config.yaml
model: "contrastive image-text model"
tokenizer: "char"
encoder_experts_per_token: 1
grad_clip: 0.5
Rows from block 4 of the image encoder of a small contrastive image-text model, named by matrix and row number. Rows with one number belong to one neuron. Each number is 500 + 50 x the weight over its row's rms, rounded and kept within 0 to 999. All counts start at 0. Numbers have three digits each.
After each neuron's rows are labels from the 100 images, of 14848, where the neuron reaches its highest value: "responds to" is what is common among them. Only what is clearly more common there than usual is listed. The data: made-up waving flags. In brackets: how many of the 100.
# fc1: MLP up (encoder.blocks.4.mlp.fc1.weight, 512x128), inputs 0-63
# fc2: MLP down (encoder.blocks.4.mlp.fc2.weight, 128x512, transposed), outputs 0-63

fc1.471:407438474456533520489410549478484493485552524500435419387474569488558539514471533399539476469465452473466438438490545513485538503502467538562495496490500492540528442562540602453495471498487577
fc2.471:569465597566470487459525459555542520549484499476545565587530436472480542565506460537572455586530506461446563578443441518590455544520464421514527530439499431551458552525421505550545573515502462
responds to: orange (67); blue (63); many stripes (34)

fc1.101:487524503474513446563420545420494539492581600452415451425439516509518534576465546460422580504477531486494475465499456518530543494530505480576553566454446508471543474470514542472496501450560488
fc2.101:489459514547389484581489525541565571514479383512517473486531497481580447655554434482485488506459579486490591528474483513551527511490457526527572523502423564459523445486479522409514492518523446
responds to: pink (47); white (46)

fc1.74:520464537559481424499462509476513466488602594523435551536538493455497587516471509501508544549559584520476484548636535457419460522564512540555470605407510434479480478499508464501538496461516557
fc2.74:550498492496523485499416424548563534583505420541582475554424548497469550480437560478453488528529506522496467492430447581591437458486451532480552460528505528570525427501464515497501470519524467
responds to: orange (51); grey (49)

fc1.239:532494467497513496582508505538447467453623606384487549508413525540571448439468493465474525480491501484477518491535520478536578463582573521605504606453463455469520440538477518509447521522490499
fc2.239:449508465427489561540539485419530590504474456488540418490560493480451484527438530534452540530443526537549490442509467522478532460542419544510449427557434528386576451430580590529523599320444488
responds to: blue (58); flower (32)

fc1.55:465349459515482522501557504486482551524483487549520566479486473489502545554528590533580461434509538476477407579530490531509573508560506486507513501469610462583520482553548556415431512458525549
fc2.55:526517451480578481493446530494529480570514511509457436422439623562576473465450445476409505543586427509521482483422528538469486562510483532515527499490499542539477488499549502464513438522524540
responds to: grey (56)

fc1.93:519496503549522573483510518548425531520590586490482630483496529563496538440515468487516568502483416494479414470591550479432434499568601468530499610310531456518477505543513546491525447510449443
fc2.93:480498580531515449460407463511479557477449390512568531578503484532569476526430481448533501538500585493580566546447447597623507482509425464465512436552504548442534545531484496395498569554548446
responds to: red (60)

fc1.68:497520507538526554465450508570498444483525531461540605563460581485486529441540511474539460454465410462472394467571503421481456451543539481526472510494561474567507475517422614552465428534468425
fc2.68:551513516497443456548462551525551540515511421512531507461560486490514539474463471488413585575532570590505593522444538549530506574496471509496465490499449533469488568481592513387508630535488422
responds to: plain field (35)

fc1.459:470461608476566421506410434406491485425485462466531545481462523511629454492490525513505481477586526469458536628497452471511532485521514470509451484496519524363569507574608482365524501576503569
fc2.459:578533414515429549473544606638497566505503565488480539457537487483381585452478503521511548513425486557566457419533590524420523478466460507520500501542469439606407522404406555599492473465453482
responds to: yellow (90)

fc1.257:490451569545455475594468498516569559499499502568512584450430539414544531568544533467417498487561447473508453481485518493486388528524532516523561475506539526544512508592531487476498392515541506
fc2.257:501531483450534545506596494425493381472502482531521342428521498476563437484533569539571463458507430486423485489415483488493439546528532529500511493514432603422602419442544466456507487549488530
responds to: many stripes (48)

fc1.317:402459463505490490522436503481445525471555445527480437424519614454533476479526474498484469493540487477494405388470531427463406467524565528509492507473513555566495487553506518492491398515466546
fc2.317:516496605587494537473529491568504502494461481480510584592585399529503458510557450496543441507484464455510506550480450547560613540519428462489560558525485542477458463448375495542519571532528415
responds to: many stripes (39)

fc1.408:524516491459544491505394548511478446509527539470484454356465541531517472465457570493421488488502400477440441415497593489479474588468553467547557515501443529517491462513565478417518450558456555
fc2.408:477409484572495468477504496496496537535430468527532576660496443446423576601546432529562513456498561447552509562556491496533547537499440521496520538542548365535485487538421622575482528458506470
responds to: black (56); many stripes (42); border (29)

fc1.505:582541556546620469488475496608407326505526605427517539497539457505466498511502491492505458467561439460421378495522471423533552533506465390512467514457496504488459470514403515542456369501480511
fc2.505:469502466446427529553485534485582647495467404488520512551370544483540413478458500497531533573498524510540595473497447586445521377535548575517538477544536472464465595534532588494427606465530430
responds to: grey (63); plain field (26)

fc1.261:527512505479562536525420415492422451488527518410495548566504510594485504436487519500529506469495452500433470481535494472541643464505457424524486509474500478426501394487421604564403506546484440
fc2.261:469529434450442507544530586450533577500498462480495350380546533440491427560496572512568501593503519553557563497442525522484386447509555615471533470518492512539549532457585452444473480434532509
responds to: teal (59); pink (47)

fc1.151:433463583487589462505413426408453496443472443443515533487506478476591475549508517516492454454563543430475553608484483424546504515505514451515469505523518529379546500544531447371526491582516538
fc2.151:536529418522438532491513584584509576540544532473480523481517522513418566402468491513514567573446480569513494424549568534405467487503519503521520498547464389621421479442430599583497478449464468
responds to: yellow (62)

fc1.51:453386582466583480471501377493472530563513473410454506412491574510519466499400463537425431534598478454497538465551454511503500473471502491557456519478571500523511524605499490463567532613489545
fc2.51:526476393570383477477565570397488522407545518471490446490461477525519525471554430502513597487448544609501631532488573564457539514462605550496506463545535441507488552449560539472493553408445513
responds to: many stripes (26)

fc1.489:475484560490481460551417557541532558511471489609453504471516463453560541548519460525479443497485493470506481546614491463484463520522508446533512582472490494538474464580381472502593320505537456
fc2.489:460530463455574519425491496381482482455486445506502375512501601481504452467504478475533559459491436444467540466422468454466482528516456543511416483491506548453608489475554491416470530480482574
responds to: green (62); many stripes (49)

fc1.491:471398499450555488540479522513473438479557520506437442368470517461525474589466516486370510502517430410535425440502578456458437466520519509530503517517541576505452437534530536437513417536517593
fc2.491:559462525549451485481409467530539579532448525510541529596511453587488517500520412507456516482502547533497581542525542559581572566510483425517574483498507441511443415455405527557533475484536447
responds to: many stripes (32)

fc1.345:487468557510517489502511511533476479500523574530502567511510464432507574495522495530528457489528400453513420524491469488471476582552549409548516469501474555462529581525551433429477468468478599
fc2.345:482472623517525528421453528436536519522427501441521530601527521487499582492509467462566511544427460452524486488444526487500472483511412472488492475474482434480437530473453570508519446579494510
responds to: yellow (72)

fc1.300:580411556502520510501470443542433491449474518517528508460481474531519519500519544442440480488426448448522525528502561520550491486487619438506525493489546494427488444618490433368554531499468427
fc2.300:488556473523456517507500516607516477497462424500595564569559530445456464498567505548510418549476445496507496455454405501499496503418453438523512380722479513488475513459436555550504501488480431
responds to: green (64); yellow (53)

fc1.366:406480439464495505526475490518537510470531525512453439463508507470602471561462471510530485426572452571488506517487461476449474529535502469561492662411433556482584479489495534443416574509443504
fc2.366:489414558410530449608436542478479474471503522499551478472453506539624432578513485550523507476501477463507447595514513460519512435610513430482533513515499561407545345526473527411548508499614529
responds to: white (60); corner square (41)

fc1.502:489440544485519428529477525490520453392506510431517533420500480556586469493464559528449515475496527447443462627512519437493588452536534438525461524500468505477457438590583457487529518432490526
fc2.502:555552342476446458467521516592497517481468483501522477520537476454481529512568533435489501473456475489515535417490508516473532538398509540517561490599446479639506490419416512605486422415483455
responds to: pink (59); orange (53)

fc1.178:501490502500543459492465432520419457498550583423508530573487499647484544426489439535482517468521416499413490486575459480523659535506491344544500548445479471471482480473488522489427505575486467
fc2.178:542580385403481509504638558440531539445484471515529408468498494386454429478564544537601515477461470563493528486453548475469453443509512594496477483494467506471552533431598559552487542438486533
responds to: many stripes (27)

fc1.355:444504485451500510546493525504525535486469479518482449419530459535526481477482473464533491483484497512398488487554518484526583416518465551488456566498428442558486345490529605493565432503494516
fc2.355:429512447487455463463512533478500569519515520494458336426567567447517550428443505471464497540503430545492464376476422490465431501449520621488491490524455553618570498484594521487486519470423572
responds to: blue (77); orange (75)

fc1.111:504490476603495544588502548511499525496492468557409542475529587548539529524550430447429471544612475551479458482527537491385599509475475468572561545509427470541429499571527515436393463518539522
fc2.111:496551564500512438424508435471403434440480521531577484522488432482454437456513560544577487388436473413416516579518496440560525440564564490507483507487541596503549545487486456484495526552490579
responds to: green (76)

fc1.214:514525536559454504494532421523443515476605539538491576575531493455458565549574563476483551519543464518473503538554508475449424520567546420581509511462507537460548611576533482512469520445547451
fc2.214:421516491565547467452475545474552511511482450506540392495535514458600526526424408407533424434510438458526540487471355552642494473406557609480485442533513518543584492526495510528532480554372443
responds to: blue (76)

fc1.352:399479550542492476511371497441512561522538463411502548543423631617542455415442499487458501442508538444490556504541438474454473447546520469575483546454551512497504494500546555492533464528496493
fc2.352:654539494495494493478574557499471418477479506502493484459557416487438558551479546460484524544514581519478476505525553491513511538462435484454470519458399526531498494515505461480511469558530499
responds to: pink (51); yellow (47)

fc1.126:519474421502488480553470459559467522568526506542454538495472476439512503564487514568469517482540511494519444519609516492457429559535507416548578580442552461497534496551441617565493464529558438
fc2.126:577590553503586506513415529410474491494483549529503516504419505555549541452432462504530634455520442453485478561520574515485513525610550448550450597411559471489508465471457431451482397576587518
responds to: brown (76); emblem: no emblem (73); red (58); corner square (30)

fc1.480:542413526449481470481397438540530429562490516531555508488391504529514507552533631544509398448493413463480513432459485486495481470504587452463567474533552567411468432572571475473438507563505506
fc2.480:441501544429526507508437478535476471501489427468598568563513467437503510497515483526535435559504456467504554481408429474576493477554488391518473379695513563511459541496464473513489498539558541
responds to: emblem: no emblem (73)

fc1.248:510492500535517525513494514482520451473551526462491563497542501567487547500511503466548463490492505468439449625557459539529651464527503476528465502494478406551476452554597513514472520414434535
fc2.248:476571408448557552459457566503507535504537511497458484453491492418533529517494436484401511540498444549509473405501489495488499570434415558535535494465456467567506513516500526599560430444566502
responds to: red (83); white (54)

fc1.365:496535471529569521532461509506498431523478493437491501454451547488524385477527501518407469512498406495558480448518584433512632506460504519496524517470541506395456504499342536536429494637483496
fc2.365:433507487380621436419442484404515513522493503447487422431548530479426448472515493534476546559499514489557437437448547509440429513504412506520493431517541477567527562513496521514459488460525563
responds to: black (86); white (49); many stripes (27)

fc1.460:496550558544493507558569485545495542467495441461451487369463543527452430572546515453443466552506472482466494511496604465511574471503560479517499516482432484566510453500465566369529481498513476
fc2.460:576473548468438485500577443522507543467509556518537465509533378509432548507534535511568521505479522409428540502503499492539510481550559513499548528516438538509501509518446468503485555493528568
responds to: blue (60); orange (52)

fc1.14:551465531557523514495497474477457561477623522530471522446475434460506464547518623411520506496465569474534474545583543465447456478567511556567559578446599510485490485511424524568544431446580487
fc2.14:568559509452540520485523461445606457536548474519453417404392553401469495454491569464506524490533467549476473473418497551513371512521486579502481471405475562535513521436553422508542451477514522
responds to: flower (27)

fc1.125:424524538417505527516505576489546494470483526569485529421523413481513532465486454507525486485490448489406487552526492513519669492513495500503443538499456394570477422569564537465563491423458569
fc2.125:487564403486466528446466530523463572545514544493476405464503537487505554430488503469480493526515371517495510340477440531424471495400528607502515452513477529637538527548585505511539506489460518
responds to: emblem: no emblem (75); orange (58); red (51)

fc1.187:393456566494501458558367514520477545497531484418504524509419572558584479422432467528462480446493526366493516474519455487495459477567553427550460546482584519478516541509500558419522464572502538
fc2.187:613511463534471548422614574469471424448463548452409520436574421499423524565563553467526490534485498607522452497544602495425511528439424490496518528511446434484488523480542516530536538441472508
responds to: yellow (71); green (60)

fc1.207:402502557535480437545345519446517561516533481363534523528429617581562513428423483547461507470500508413515510503514435469495486436561503462549456535456555507515510513510507555451545450530542506
fc2.207:601501446534449501495548541487428442434487592489428500430553416521456494580545580480508514518479549536476514519584586482438539530473466542504514557466473504509512487481510495522505505480467485
responds to: pink (67); purple (67)

fc1.456:438557537482497542571450543492483526484509446522504484448523481496455379551448562613523472525517530450494499526540492456458514438501417472573443582426568481538512508473481492575503531449586529
fc2.456:453521516481523474584481590383475503412494580518420470443416434577609478556506478435590599400472478498515514543542562489480526520632572506515523561456497469476554415457535459442489439491511494
responds to: corner square (41)

fc1.1:432504615516582435555476411487428499486515483395449511454485495442533442543457445541432540560503561475467575467489458485557515529495490516524452527518509584373577563539434507382502626548518530
fc2.1:482473380571384489522539563476564605536494485462444488485521458504544575580463424444534514465447531635595490446545483570502427483462549540486535555430503443526499490428511652504551508437407354
responds to: white (95)

fc1.277:411479527510445487540432537466536565499506456493523548581422627586519495433495473506467500487450484474526496477531441504441455449545543433506485499480542490506477482515512602536521451502489461
fc2.277:585544480530577529458593506534463438469504530497431493415606362460477580575505527455456503531499565537458513542518565455522513597427462523495467503506477489515507568489499401456503525514484579
responds to: brown (80)

fc1.254:579503479551495467510525585563536397475540469490511495414554597549567456477485561477500489489516508431557430618556559458478467485526525556524463532467469443531470427522573462540523418519468540
fc2.254:527638464543427563480539536574507564409519457527514538536465458508560441492632484446542534448464460425433594497479477545514619502455559545506579518489509439443456572508435479510451502568520390
responds to: red (81); white (45)

fc1.271:435473573494500434554361475510529555502500476404528570506458645604588404406497507530423480457489462376479499449526467504438477472526522439528515538458539543497486497521565567493561481563490472
fc2.271:572521420511516533472644494448452433484481545496413519435571391460450577572506508500530536525517586558500476529541571472466461560458491528476438481510502435522470562518468454508516484465464567
responds to: teal (88); purple (74)

fc1.15:538486498559499500571518447515381572486634532470510531464464411529554469501505529463509486442530527413482563556580522475526534474541631557540553539445560484480537442549534464409534528479510489
fc2.15:385562586534517542468475452441495513529507430480519524572520524465490432501401465574490500548528508534525463500504416526542568468454384466496353436516408516500494511526524534550523626513542410
responds to: purple (68); teal (56)

fc1.350:475437516453535540553523560454512472472548538546501623450479484487545455410493530461493507481517477487461464568526567459515594462500511571484452578456522408473501414549569612541465529550469556
fc2.350:461576348465451473508517575545522574477493479490499384414526520437574478504454478534410441414553446517491537456491442521505554470405507595509514485502454573538551547484499529575486518489446561
responds to: grey (53); white (46)

fc1.496:564489542548511480551488504554414503474564552511470524480516489568508529485453536461376532507505548435511495522581512489440489479518585519585573511461461465446469521559564473404491490490593499
fc2.496:500515465597538496506502458439521491534466449495514488537461486534469545549424472503530647497548637598527492578526481574514586552465439514516352504479521332503551501494445498467511542467451433
responds to: purple (99)

fc1.390:463428537487541476546410529497546480483527521554471553553531506489528542583552420532519524485557505540462424563479479435466508569503409451510503510475504404404507466554493546530372439506493487
fc2.390:589647496498521512436586485543511516553508465517443469423536409445397535394455567538469560493489507499518507528490496520501508462491522531508409509454501578573524589452507416504478551548443535
responds to: green (60); grey (52)

fc1.190:513387500530486465610448564555541595541501495498473536474511590486535486599544435475467476519486507470530472505532478521485468523516471493557621539491532427534425441570454563471456422551545500
fc2.190:586595514460566483501532507425429429518494538491590475432536413535482466509481474586468492443471461481456427508509565511449457467544526443505501450513618596423539447406511461500510495516507619
responds to: white (55)

fc1.429:490462559483652452516487369541491507545490463370445506456545493543582476489343505501438430504596546426510476455551432508565617486468506497521458521493504532484563522575485438465539479582510495
fc2.429:501479430545398557453546622429494519419510528444462542525480528478499562455557498470526609501373483576555542508512611475434411536498529494466477521462489443512460523460508594501487531415489450
responds to: pink (52)

fc1.446:519538515590452522550456526513497536446598540458404600507488451520541531478503454487459560471612566625467522511574521450432586521548534526559485620459465467466525526497464477517371505570489471
fc2.446:493522493461548495391519477532509490520504491543567537608612484511508518544467450507518477520478423444510433586484463545571478454435376496487494475432470519450540454447465563559487638479457513
responds to: grey (95)

fc1.418:517555571564552537567427538514488565501523543506496644454478585512524541547525531441472516472587423452469381466485514422469490517520493476547579517468456459541568480483519569434480403537538464
fc2.418:503512452507481453493532506560485437536481509550442471536500536512554482512432543512606480432483473490448517457479385498430507497497499538533485556476394583464579501468499449505517492504510530
responds to: orange (62); many stripes (26)

fc1.279:441488565510433472613388543470556532484553506458482612514433591627541457489493454486471490472487499429515495451529478476431453472542507439536497570477555486453491494513565570519501448514462470
fc2.279:584573467551552593415585513537378426491485498478441538483622407455421533507524544516505540560503538532524483527541573464450530532489381491484422516470487469523501544507455438519512563537522490
responds to: white (88); blue (62)

fc1.82:566531512575542478507456585507416356497537503475484530446420469568492511497530562413518475479479453420465408624576539512519580448509529484509515522470455539507455522572484560442476421532518499
fc2.82:615473497424458413512419470519500514523489530482508504464416435553448474553496567548454559438499514515470637602475530530520558452568480422494528540426530523573456479436405513454444480511531521
responds to: pink (51)

fc1.20:436486567517566483524362480549469437479538496405484494511459525460539490467456544530485495483553576447424573553474463436551585509521462515527430500465511570450530520615495451473458550580520579
fc2.20:553499468556468497523586562488530471493523611476398543529507464545466616524466448453502520512464539635548451504586534505459491575500478552448517586428398439525487419437497536570542462450441415
responds to: yellow (78)

fc1.443:508430491513551474514472485545519584524479564454447518492535549584474518529439511452500505527510395374503474413527520531465521531526506517573590609427522459525493487469476516494570410499517498
fc2.443:559482487553510471504464476674519541602488527484465494462502544562450544530452448471432536488500578486519514440513467570505541564470488542510495538457515496637501481458430478558493407549455509
responds to: orange (100); yellow (71); diagonal band (26)

fc1.290:510489498544497508627396384538473525464623525462515561504452525542559451503540492520501511462589528517427490499499540465520524497594560546498526578465513469441507422501485564485358449553541485
fc2.290:420541451449504520395507533456591584501476429491498446510552527466476532444414502449469526527449488540517584437434427586542476496426387599460480467478473550557554563396563511525466586512419514
responds to: black (84)

fc1.464:419490542562464505504391565459547562539536472430528626551450624586547504419493478508503509469496507455503481469568446482442450462532549491533478548446525470504521482502512597506513455517475425
fc2.464:647541459497513532439590546584437492499475501497506523473591383489471622535438522474472571535507543565490502539484583534542512581456413499482449514478414496520538587471487499465486557584465486
responds to: white (100)

fc1.28:486523442503509437520464477436508597463526563493496510485517454547532531498495536498396556463484500475547355532587478485490642512494475444518493511475467488510501457513504582548511488457565432
fc2.28:552541469449450539510555522544524532526479426497548417510482466478453448582612569459573470493418453431486604503453487522524528436494502545495574517521451506528470499509451465494511450504580502
responds to: ring (26)

fc1.7:555470548443483462575477441586541509487473482494530626483525508589555458437505539539390468517506402415497535476521481523518565504514572396545567505474532477405478506508500561483548468604532480
fc2.7:587556417503533545447551526509471469454509483529588520501518409408481567553565532499573529518514542499445528555471505470542455552458489505462484380651518471546500605487480406478488479514527542
responds to: purple (79)

fc1.176:578399490487465546520494549551519587541576567534431581397471526610470495477452498548416541567449440502584484439568567552385490453527514456589618531449456439522403484511487543515511498465537461
fc2.176:421547535561531466430434485490460448398499461506495486557498462463547538520503445496560495475516562460489543610480431452589522533482495396511358464516518574497539577565503419401515524561464501
responds to: brown (77); yellow (76)

fc1.292:549503509542559439559493434550506570458604549566467452489487444491551468551479454523548506488501563467491489546604542481463510464577473520519562612476494480419478385456393420593482445457518491
fc2.292:501580471460551477406522559415502510446479448484467386435606523418515490500465496492466505545510472567538506475419508490531415549454438554490445445501432520527546517425586508456529544507427521
responds to: grey (98)

fc1.285:451473587460534470558555376484410542478511505453463482514536497451468459552463392533483471556490538469431533465460497461576420531565570494524416544480605473453502541518433480453524554522487515
fc2.285:535487398498368495559553538456518598477535543503514441498462442566529480552613486465536517436447466530462603470477536572522469519493627504492614494480518457452510516452517563477521485433481436
responds to: yellow (52); blue (47)

fc1.72:529534536487443506449479532551484511497612613538530536557509439481491534497542455530545510455487376471481536522505447536453437628557538441554555479447496544484540594573497479563563477452466448
fc2.72:400499511594542514443476585393520567521509479550470419477524557484577558418400508417618526480534545493502486471461449513530455398501526631495423457492508443510553508567504584499534536516480530
responds to: black (97); white (58)

fc1.511:572470471518521531592424529538480511506552511489419476438440497581533459463484537467409510560493514486484527458555525477472445445560567546653610542389528496525458461559477499497502454524554574
fc2.511:469580506435556500519496468445535460519537402512528466527424448422473515528484495605559586476531602516471546608450449474524483517518424447485345483441569475496522563516484440504508493522597483
responds to: teal (66); red (57); purple (50)

fc1.312:509517484533531534510510509498515560436612529508434521418468519512561552470474475474415515453588503582392573480486517472453519567512516526577475590441397533541558500461571433397398513567485490
fc2.312:489461494463539504503539507484452476467516558525576528556571502541501444560490507536547518472493504418514381512573483506494592388486406469521507498491433533440568405508483572554457583424544549
responds to: grey (50)

fc1.197:430438477467515513502528552504553466472474497501496554437516470559519475417486471494459502473481478505374468540539541501543646454474504503494461532493471350550459401514584574452443561517457566
fc2.197:436531398486484414459456525501497571499463509490472378481522526488542524451463471487355450462521470494503517411471421525482522534408519641531521438551489555615537523525564584563489490486446541
responds to: orange (91)

fc1.487:466417495460504459484411529464492488504498503532504451406493578572566457506536562493495480459525409472473390406467543468441440504491537489547606506501436549499513476530586579470546461511453570
fc2.487:489474558586494531500529453542476534464501523515576648572527482487529510504542381520501468507514482472473484567539487459579598547534490435484497463638542450439415470549403460550524524562536452
responds to: many stripes (35)

fc1.252:528504558528519468537504516485457423500548531504372549472510524541544519514483458462413446473578462507513469545568465524484461544506540417553470497440516507520510490535522475451524478501455493
fc2.252:482528446500547528490491494444507523523503456491547473545473459501511546452392471474495678478513623540571514607542533532450584425503462456509338504460529409476474539548483484436483524470524473
responds to: purple (100)

fc1.351:483428477428515458524460540484531522496501581461508538395559493537551497533419505548549456458536431471490420476587508471478580434558508538577569595413515468538511421449606493543510419454509566
fc2.351:504505460593430510584508502648478626547557520507494537504458538493494564426462458404411537493508550592545525406547486558508533525452459540509559505580503472520489534470402510550542454492463394
responds to: orange (84); blue (71)

fc1.99:450420514541471548501539517498458539481479510517525480483495531484464456551514516562529496422506496511463474506494504551505579459473534398530507502464544472555536585483561471464409549454472528
fc2.99:437486517438578499527437583408516443525548548435468374440441533560569503491490482443550568430489431513511433500457481494480488557553505489517471448501444502508585450496611528421525418471538593
responds to: border (26); many stripes (25)

fc1.402:532516510592508482496564501611511387514496450474478521436562639481495456458508505443468461535560488500542471553542568473462405502548589527532436519486480490508499472530493427421527481535431507
fc2.402:488557478590492604492556529544450527435508428560530468526534417484584469491589480446592525470482493455509570511499434528564518494492549567512523477503521484374540495547390449483457496560512421
responds to: red (63)